Rows from block 4 of the text encoder, named by matrix and row number. Rows with one number belong to one attention dimension. Each number is 128 + 24 x the weight over the matrix's rms, rounded and kept within 0 to 255. All counts start at 0.
# v: attention query, key and value (stacked) (text_encoder.blocks.4.attn.qkv.weight, 768x256, the v third), inputs 0-63
# proj: attention output (text_encoder.blocks.4.attn.proj.weight, 256x256, transposed), outputs 0-63
v.65 [128 125 142 138 128 130 120 116 133 164 162 113 169 157 119 141 130  88  98 105 101 120 130 105 133 127 125 120 122 137 132 177 129 125  89 147 142 164 142 128 154 115 125 141  98 119 152 139 104 126 140  98  97 112 110 120 115 160 106  99 112 104 130 133]
proj.65 [148 141 138 109 109 133 119 124 159 139 112 131 123  95 138 102 132 107 116 154 121 146 116 169 128 124 136 106 138 139 141 131 139 119 121 120 126 120 139 105 123 133 110 125 129 115 113 145 137 143 124 144 110 116 154 130 118 131 121 127 123 131 144 101]
v.66 [102 127 110  94 131  90  85 106 104 107 101 143 131 133 153 168 163 152 144 154 156 128 141  98 111  92 134  98 109  96 132 150 127 143 101 115 108 163 161 136 151  86 137 133 140  85 112 113  85 140 118 137 159 116 159 133 175 140 108 103 153 143 114 134]
proj.66 [152 155 107 162 124 161 146 117 155 168 156 120 150 156 122 113 118 116 166 158 100 119 157 160 141 128 123 120 100 160 147 127 112 124 115 124 105 120 129 150 101 116 147 129 114 108 127 156 130 132 126  98 117 131 133 111 111 146 114 157 118 126 117 129]
v.67 [136 128 132 137 148 154 144 153 135 132 111  76 134 110 119  85 111 144 172 140 131 159 124 101 144 144 164 130 140 134 131 146 126 116 131 116 151  96 150 109 126 143 178 107 130 143 113 105 117 132 108  81 117 127  90 164  88 130 129 116  95 155 142 136]
proj.67 [149 123 136 129  96 137 130  91 125 119 120 119 141 137 160 159  84 131  92 150 108 134 124 130 125 101 136 162 115 128 128 116 134 118 111 127 120 118 140 149 116 113 117 135 141 148 123 155 136  78 126 142 162 123 151 127 110 127 123 162 130 146 133 125]
v.68 [122 130 120 146 128 101 125  95 126 137  96 154 113 137 171 114 136 110  98  96 115 109 159 143 133 111 149 136 122 160 101 117 174  98 160 162 117 155 128 133 108 125 106 103  90 143 133 152  87 158 159 135 167 154  99 134  82 134 123 137 149  92 140 130]
proj.68 [152 136 154 115 109 158 123 136 138 128 124 119 127 144 128 143 148 102 116 135 130 152 108 121 150 142 148 155 152 141 146 172 124 110 120 147 144 113  97 109 122 135 130 140 142 138 120 132 152 141 123 128  97 146 124 147 117 128 118 143 112 139 137  59]
v.69 [122 140 119 115 120  90 136 122 108 112 129 171  96 155 197 132 147 124 135 116 157 108 155 139 146 111 138 103 119 137 128 124 115 127 174 117 105 111  99 143 107 148 116 121  90 166  86 123  81 134 122 171 159 177 118 143 123  92 120 160 159 159 131 131]
proj.69 [120 137  95 136 127 122 150 126 123 144 134 128 157 159 106 149 110 126 133 109 120 131 130  98 160 125 117 148 146 146 142 114 116 110 122 141 143 133 112 126 147  94 155 144 144 139 134  76 132 135 132 113 130 116  94 149 141 113 127 145 122 126 122  96]
v.70 [101 100 132 110 140 137  97 133 125 106 104 145  92 148 171 192 131 155 116 134 103 123 178  98  82  67 110  94  88 123 113 104 148 154 162 118  98 173 137 131 134 115 119 130 130 160  97 110  95 130 130 179 140 136 139 136 119  77  77 106 138 151 151 175]
proj.70 [184 149 128 189 145 125 133  99 153 180 176 141 172 147 109 109 105 149 163 145 111 143 156 154 161 169 143 141 142 149 142 150 132 114 121 136 105 110 115 127 113  77 131 123 112 123 143 121 118 148 147 103 137 132  94 132 122 123 128 138 122 127 109  95]
v.71 [121 152 130 119 119  75 111 105 146 124 129 147 112 140 150 137 171 150 117 161 117 102 145 160 144 113 103 134  81 131  80  95 117 123  75 135 172 153  93 150 169 144  90 133 142 127 128 156 125 117 163 133 133  99 179 136 121 163 106 127 157 120 133 156]
proj.71 [111  94 126 124 135 134 115 148 105 157 116 111 139 151 130 130 158 123 142 100 133 144 112 151 119 122 130 111 163 135 146 139 112 123 152 123 108 127 136 118 145 137 144 126 134 140 129 120 117 171 123 116 100 171 103 128 134 118 130 122 160 131 131 105]
v.72 [ 99 107 135 107 126 128 111 156 141 127 165 124 127  83 120 181 157 113 124 135  82 102 134 112 112 112 132  63  97 101 131 145  59 180  60 111 131 170 148 139 148 101 140 170 160 107 108 105 164 100 108 141 146  87 162 146 169  99 114 132 159 163  74 125]
proj.72 [144 148 128 151 146 140 153 104 149 144 155 131 152 102  82  76 133 144 161 142 130 143 167 171 180 118 145 111 132 149 116 124 136 118 152 104  83 148 166 140 148 122 148 107  98 117 156 158  91 130 124 142 119 118 118 108 117 122 123 160  93 119 150 150]
v.73 [107 114 145 127  70 156 125 121 122 142 185 149 128 150 132 104 126 116  55 140 111  93 141 132 149  97  76 156  90 155 154 136 136  81 106 163 140 148 136 163 150 133 101 165 103 107 140 189 132 112 137 164 123 104 143 104 142 163 114 109 131  89 138 130]
proj.73 [ 97 131 108 102 131 127 119 147  82 133 127 138 121  82 126  97 141 125 139 139 140 137 123 142 128 156 127 135 185 130 112 136 132 180 135 140 144 136 123  86 121 138 129 107 123 114 127 133 123 128 122 127  98 121 136 108 138 105 122  84 132 109 143  98]
v.74 [133 102 131 139 128 133 137 120 115 121 143  93 119 127 109 143 137 154 123 172 102 136 111 110 116  92  94 153  97 120 129 138 110 134  92 138 122 131 135 154 159 115 122 173 166  83 143 146 165  97 122 153  99  91 178 106 154 168 125 102 167  99 112  95]
proj.74 [129  98 140 103 133 148 103 138 124 123 152 127 119 126 138  94 137  99 161 137 138 112 119 148 126 156 130  85 129 109 128 129 134 161 151 129  98 144 130 103 133 155 125  78  90 113 136 144 104 137 118 107 113 123 143 124 138 128 128 165 135 120 136 155]
v.75 [133 143 138 132  99 102  84 127 130 131 185 142 136 158 165 103 173  96 119 144 116 108 148 139 169  97 121 120  82 137 115 169  91 129  66 116 124 131 109 154 178 156 145 119 108 117  86 172  99  96 142 110 189 120 116 149 119 136 131 152 139 146 125 120]
proj.75 [123 128 128 129 141 169 141 121 105 153 139 133 140 109 131 133 117 122 154 167  97 146 128 124 144 127 135 167 150 169 152 153 114 118 129 121 152 132 117 102 127 100 145 138 157 133 110 122 110 134 120 141  81 142 136 119 145 120 119 156 129 111 134 100]
v.76 [ 87 127 144  98 158 127  89 158 152 122 105 110 130  83 110 113 167 140 160 147 123 119 152 126 130 111 115 141  99 121 112 112 121 125  86 125 123 142 131 121 148 118 131 121 168 102 118 115 139 125 129  93 187 103 129 144 146 140 133 110 129 118  99 149]
proj.76 [135 124 134 153 132 144 139 119 124 125 152 125 141 136 121 138 131 123 116 138 112 131 162 137 110 123 120 133 130 131 134 149 114 121 130 138 118 125 153 137 118 128 123 128 121 124 120 146 131 120 123 112 117 134 124 119 124 139 124 159 126 136 123 134]
v.77 [176 154 124 135 135 123 140 122 120 103 116 137 117 208 148 139 149 195 153 176 165 129 137 156 137 142 131 136  91 140 116  87 127 126  93 140 166 107 100 115 138 159 124 110 140 159 122 142 119 127 129 121 124 112 158 135 138 132 121 110 102 141 144 133]
proj.77 [ 91 122 100 113 159 113 132 133 106 144 138 143 136 143 159 145 122 134 150  83  94 115 100 100  97 114 126 142 151 123 132 104 101 134 126 136 153 132 120 126 112 155 103 143 139 148 111 119  93 140 131  99 149 154 127 100 133 131 123 101 158 137 100 123]
v.78 [ 73 111 147 129 117 145 129 133 132 136 143 162 161 104 136 136 109  99  81 116 109 124 123 161 120 120 105  97 154 102 167 136 134 130 129 111  85 146 160 141 116 154 126 147 107 104 175 152 117  89 114 124 127 142 115 101 125  83 172 133 104 145  92 122]
proj.78 [138 147 112 134 134 119 133 134 117 120 139 143  85  77  72  90 125 145 110 138 148  92 145  85 121 165 114 132 130 160 144 158 130 125 124 140 147 135 111 151 127  90 146 129 116 142 111 146 121 128 142 143 106 128 114 155 139 133 117 105 128 108 134 150]
v.79 [144 147 138 121 102 125 141 141 117 122 195 140 112  61 130  66 157  92  98 135 147 107 170 163 197 127 150 122 142 155 117 149 146  98 122 130 136 122 113 179 131 168 157  91  75 120  92 153 149 124 113 106 174 169 134 141 109 130 150 146 130 154 134 133]
proj.79 [103  91 107 120  92 180 152 102  99 109  94 112 134 136 123 171 126 157 130 144 160 150 125 129 123 120 117 170 127 134 121 125 122 143 118 118 139 129 127 134 137 129 149 158 161 147 120 145 137 119 117 134 104 129 117 124 138 102 115 127 126 115 149 111]
v.80 [145 131 146 101 161 166 116 141  99 111 144 147 171 156 121 139 112 153  84 126  82 120 107  98 123 139 117 111 134 150 141 126 110 107 114 136  89 118 126 124  91 125  98 127 149 140 123 130 108 119 128 106 183 163 124 129 157  53 135 113 122  92 171 154]
proj.80 [118 153 113 126  78 109 128 119 161 149 115 111 144  55  34  89 131 108 121 136 101 116 143  85 108 166 130 160 148  83 124 132 140 153 131 139 164 107 156 145 122 155 148 145 112 143 149 138 223 129 175 161 119  71 130 174 131 152 155 142 123 150  95 126]
v.81 [162 159  99 117 115 130 144 148 157 137 153 134 110 116 106  90 101 118  90 126 124 123 126 132 135 118 115 110 139 164 132 137 143 155 132 126 168  78 133 143 159 150 135 119 104 115 124 142 146 137 124 150  90 121 151 130 114 142 140 114 134 130 152 119]
proj.81 [ 81 167  26 112 120  92 137 163 102  90 154 129 107 159 181 175 129 118 153 165 160 161 115 117 136 168 157 135 139  73 127 149  93 135 103 113 136 149 104  95 104 125 138 157 141 121 138 149 106 175 136 132 134 146 146 135 117  99 112 103 101 134 124  90]
v.82 [ 98 104 141 134 101  68 105  95 150 131  98 171 148 111 124 131 153 112 114  83 141 134 182 127 105 172 112 106 124 105 119 157 139 121 122 152 117 102 142 108 123 100 120 122 119 156 133 143 109 164 133 100 135  47 129 116 126 212 140 134 149  92 120 168]
proj.82 [109 186 141 129 106 158 148 104 182 169 152 179  89 108 103 140 154 192  86 183 133 128 148  95 124  69 152 105  99 170 104 141 128  88 132 223 173 110  80 151 182 139 128 126 104  93 151 134 133 109 113 131 111 167  86 144 138 125 115  91  83 167 130 130]
v.83 [111 144 102 123 145 184 170 136 134 159 118 117 111  98  57  98  94  86 108 119 165 129 101  92 100 136 123 142 134 168 144 149 115 160 142 146 124 110 142 126  96 120 126 109 115 155 121 138 148 145 109 148 126 142 103 130 109 134 104  93 134 162 175 113]
proj.83 [124 127 126 120 124 136 136 142  58   0 198 199 167 135 187 206 105 144  96 150 175 149 155 101 133 150 136 115 147 121 128  74 110 138 121 131 103 144 126 116 108 157 117 169 153 125 112 127 126 177 163  99 159 140 131 177 157  99 138 195 144 134 107 158]
v.84 [115 128 139 123 132 101 119 110 138 149 142 181 161 122 131 103 140  72  60 142 101 114 107  99  73 136 103 183  87 138 123 117 134 133 120 157 141 138 144 159 114 129  96 133 124 114 112 170 152 114 120 106 145 121 185 152 179 125 135 157 123 143 147 139]
proj.84 [117 148 132 131  84 108 139 105 117 131 128 138  87  76 106 138  93 138 150 159 145 127 127  99 159 164 171 124 180 114 106 179 142 119 119 151 127 104 109  84 102 108  89 126 152 135 152  97 111 108 134 143 136  90 140 153 134 103 134 131 149 116 136 104]
v.85 [ 56  86 150 170 188 180 126  96  70 119 127  96 129 126  88 111  74 168 127 146 119 115  96 158 146 154 147 154 150 125 137 112 120 169 122  99 119 103 112 108 114 142 109 156 163 133 134 143 131 139 128 109 133 137 143 141 115 135 137 101 139 115 163  99]
proj.85 [146 117 131 124 120 178  78 176 150 138 137 171 179 183 177 113 108 136 138  64 116  71 126 118 100 144 101 149 112 106 144 100 131 116 132 140  87 152 124 183 100 211 161 137 149 176 137  99 134 131 165 192 169 105 144  97  82  92 135 120 141 176 115 121]
v.86 [100 125 147 131 132 109 111 117 126 122 137 103 150  49  76 115 142 145 139 100 168 118 170 142 133 165 100  35 147 139 129 129 143 171 100 107 186  55  79 156 191 132  95  85 151  89 115 109 111 139  91 191  87 102 102 144 132 177 175 111  78  51 162 118]
proj.86 [102 132  82  87 134 129  69 234 167 122  89  67 159 169 194 147 140 154 139 103 112  81  80 114 115  95 144 153  94  98 142 104  81 106 134 204  96 212 142  84  69 139  69 168 141 159 240 142 173 130 159 125 152 122 121 112 125 103 107 117 107 218  23 138]
v.87 [154 152 162 129 131 100 150 111 129 147 149 174 150 120 114 126 130 137 102 125 116 144 124 124 152 173 108 103 152 158 158 130 139 144 124 176 122 117 111 146 109 134 104 127 104 103 111 131 106 133 145 145 134  82 109 111 123 185 131 112 122 107 157 135]
proj.87 [136 111 137 129 124 142  95 147 137 137 130 181 105 122 160 118 114  90 129 153 146 138 149 128 159  95 176 119  89 121 137 107 120  99 150 181 121 169 149 129 156  70  85 164  83 116 171 146 134 162 127  71  94 135 122  93 162 129  84 149  99 124 169 102]
v.88 [ 72 102 101 111 100 121 138 133 153 114  84 111  81  99  56 112 158 131 179 173 148 152 169 175 117 119 102 107 156 149 148 130 153 105 155 152  80 124 175  89  74  66 135 132 145 129 133 130 119 153 143  93 132 110 149 121  84 120  97 146 109 112 146 157]
proj.88 [214 153 132 133 147 132 158 115 100  46 109  72 157 138 187 193 110 108 162 101 138 120 140 101 154  66 103 125 118 124 150 123 167 137 140 163 161 133 136 163 191 236 145  96 105 104 133 126 125 122 155 166 157 132  87 143 150 152 165 139 132 169 152 151]
v.89 [102 139 173 150 131 122 128 181 127 133 176 125  99 163  67  89  95 116 101 120 115 116 131 136 139 135 127  90  92 161 103  85  80 117 148 132 137 134 119 161 141 169 129 130 115 100 122 132 182 137 140 134 137 148  89 119 101 129 112 118 157 163 163 133]
proj.89 [137 122 141 116 114 133 135  93  61  77  98 125 154  68 149 137 130 162 157 106 155 150 120  89 164 190 172 157 194 109 129  62 167 190 117 120 108  93 123 156 155 139 166 150 134 135 123  94 122 128 124 110 142 120 119 188 138  85 136 173  77 121 137 150]